config.toml
dataset = "dead-leaves pictures: piles of overlapping shapes"
train_examples = 72500
norm = "layernorm"
activation = "squared_relu"
head_dim = 48
parallel_block = false
moe = "top_k"
conv_stem = false
positions = "sincos"
label_smoothing = 0.05
loss = "cross_entropy"
optimizer = "muon"
orthogonalizer = "newton_schulz_5"
lr_schedule = "cosine"
adamw_weight_decay_other_params = 0.05
Rows from block 3 of a small image classifier, named by matrix and row number. Rows with one number within an expert belong to one neuron, the router's apart. Each number is 500 + 40 x the weight over its row's rms, rounded and kept within 0 to 999. All counts start at 0. Numbers have three digits each.
Before each expert's rows are labels from the 100 images, of 14848, where the router gives the expert most weight on average: "top examples" is what is common among them. Only what is clearly more common there than usual is listed. The data: dead-leaves pictures: piles of overlapping shapes. In brackets: how many of the 100.
# router: router (model.blocks.3.mlp.router.weight, 32x192, trained with AdamW), inputs 128-191
# up: expert up (model.blocks.3.mlp.up, 32x96x192), inputs 128-191
# down: expert down (model.blocks.3.mlp.down, 32x192x96, transposed), outputs 128-191

# expert 15
top examples: large pieces (100); circle (44); hexagon (41)
router.15:461522523489479537525550530520523482511518557478528517540465483514576546480442444566462476545419489534484544534483444483560540561554545506568536499468477443556510506437504521544500494481464512
up.0:542484447477485518503490476512543428494510540397494501465593414497508592462514590508488456454481438512586483443509471547527559457538504496538577584505454496526469480507507585437487471525506459
down.0:435480545549495509532482470523487542419486460473460513457527503503471526545532512491539529589482462526506466479468462453474491491449570495565526448531475518522546498508498441526511567499520547
up.1:497525518545550445461526491530458532549516536519503563481498394468535481476509498504448519450599467494498473538504505440454451517581569543470487482530480479545482551514574486511520556569554549
down.1:511466456490538488564495526534466487521430520480498529542541495499509489540497483523473432513438470552518465404488535496493525482564475440550495448474534488536541482582487485495519504470434447
up.2:449488475532435560491538517470476492550531500544486522497548455474527509455440433477540490499519488426476377521411468444482529420506417530527498434530507474536446478479523543475451432528546528
down.2:582483492553426425489458498503470500450469404519446483441483516448481509500499479435476466519543577529438529519602512503571438465481435461528527551534550448418498486533480495458508488525468569
up.3:369488543445543443510512472483496452480546501447541474575542499424479553431492534479457480440494498502469443552556513517535499512486545589509545480492458450541493518563541427465482501478482534
down.3:429546493578463580537509532474536478566540444546587467577457478531498515456540507505487564512526498507547497546498530490539514438433529516415528475483454542547482477463450493491516508521443496

# expert 22
top examples: large pieces (88); aligned (81); bar (39); palette: vivid (34)
router.22:483466482423493512537488454440510512529518490584571424557434430515487536519481493487477489464512511468462558530484568433587472531554479475441480492509517471503493440496422465549472557528484474
up.0:531485457526521442470479437536435565540525529450481557552565491559519505519517547516470452532498564419483471468391509493536493445515524485503470469457545458514445498520359495482511566523508498
down.0:484461527543500500478506555488459530535530441526491458574398516464493569415506470518582511512548565531564499504530461522478528485473488556496556481489527473538527530500560444512512466496538503
up.1:497475449534475514470508552517481588520536547552538505490441554502525506459506512507515497558545501534522519517483500510530454405553479503475480490482557501563515429472547470455447502480514452
down.1:594487479526564528529469514489632463469481496458490501543518469562533460544482475497444429512452427493444499422484476442449487565496440574510463461461487551421509535477487512530504512432437562
up.2:509552503493539544540480487540454414503494505527528502521512537502554507499568509539583485447474491430556579522544477529492512523336479472457462482485482516544477466486475505512477504579522512
down.2:560452489563507524524524489471500555508527561472438506521490484515431573476449455471477510568475492554451482552463523549567528443554515428524476492531524477554554536449497464458520493463435480
up.3:538424516526527465537553593537501484494447459501453497552457453562543464531541498542497519477499477518502549495502441500519504428529586517444478583510470521504531468502487459483536482395534544
down.3:486513492448495434508522538558495477532466465498553452432476540490530540492505566498471498486452525428460510471537483525494590463529413504502444561549551475560521533510459484424514590519441500

# expert 19
top examples: shaded (100); pastel (89)
router.19:496485536508462531517559552502525504517481456459525527445584475548473475573455548562470512562505502504523429489486477486447487492522453515425434433528474511524426549510496433453481507508451512
up.0:457472554524532453569482455519555501440524481551523480480540480473477491520511508442532426488538497524456524446542469459513521435529470567573431497475458529441504527427567520495501477544484437
down.0:491528515483434526560555486465499508445499514536515427559494444443519467515494592536491534476425482509547458490503518541439539535438526526394528496523537469521466499546502491544483513458478568
up.1:538520498515419477560534467542516499463527489445429538547529492412551526454484466542498540471513531478427496506476568426534515502585494511445537490545466502643581462488531520483576487546529466
down.1:506476512466515539473441522552523514460515487528588437439526523531493483493538450490502410495453458544534505535482526479490412496547473519451488526430537457458526514548540543499473529386468578
up.2:537505463440561469516474477480507384391497527499484544569460474475524552467498540569485507520452473530593565401500525523537536450501498522485531503487464444583507525570507424491485446548479469
down.2:487480469549433514485544475541601513538473485483550484500508555557505507452521417474481431505485435509489449502436490503552517503526509515526503483498477453540480481509469507510469512472490566
up.3:405553470461460533550502531443438605529517500576457554474494563528487525465464467483501489529440538454514515431537538530551409477536447492479457516569506478491501486515538485566471500525455491
down.3:512481564523490573537569493589521493510537543514502506549468552437491523506475542504453531447462535502473502550520459434542509468558536486477572434486493518485526516506461485474520561441481484

# expert 0
top examples: grey (100)
router.0:500550523498528481463495526472466435488547469474526498511495478462443528473499538447418542544423522578558449571553546543552482559462520521463467448486464455524447468565500504511476473471542567
up.0:569446507461475512506557492523440441499507538531488498454407523512473477434463480530493465432512526524527548475474475490467540518500489478513476529450516538537478496534599592501439514451471482
down.0:517532565447492569537504540524501575464526499492418455500521525434506526560479533543417568501597536428478414435416509539481469547507523545484470457520541502419491472495543493545537522458469543
up.1:492489516523526530489440490427565519527590465578415474473490416539427454535525501470595482481445467548513507519539508491529487505543461473482394505520450498518552486495480461445494422480507515
down.1:513502495387517505563520448510467616517536443517523497470479528517508520449523518505528541459500432559505510545523492487467574499533562447521547538510495531530451535524449567536488498435560486
up.2:523455519533596431518574522476530526478574605557511485479504445469501451541515536497552500453513491511507504512539553471547434515460539425532501526482490472485435512574469509516503468434511508
down.2:502517459525439544519533440528567492523495434532474471512535440519499478615532472503481541529477416560574544519513464561535549460487498531554492472460504551458467502496462469470487483519522558
up.3:535497521524463515454413501470479549523501594513484600548499545504537495510471546566428542494537559491429524509522478483465608498532551445498543497584573509462483487426531540507565474494542467
down.3:474485485511532466499487542488551461472504565477462521467623539558432441500528497503581536537498456520441429510448507516549452439442484564459497593537496489474537495482480468493554474571516554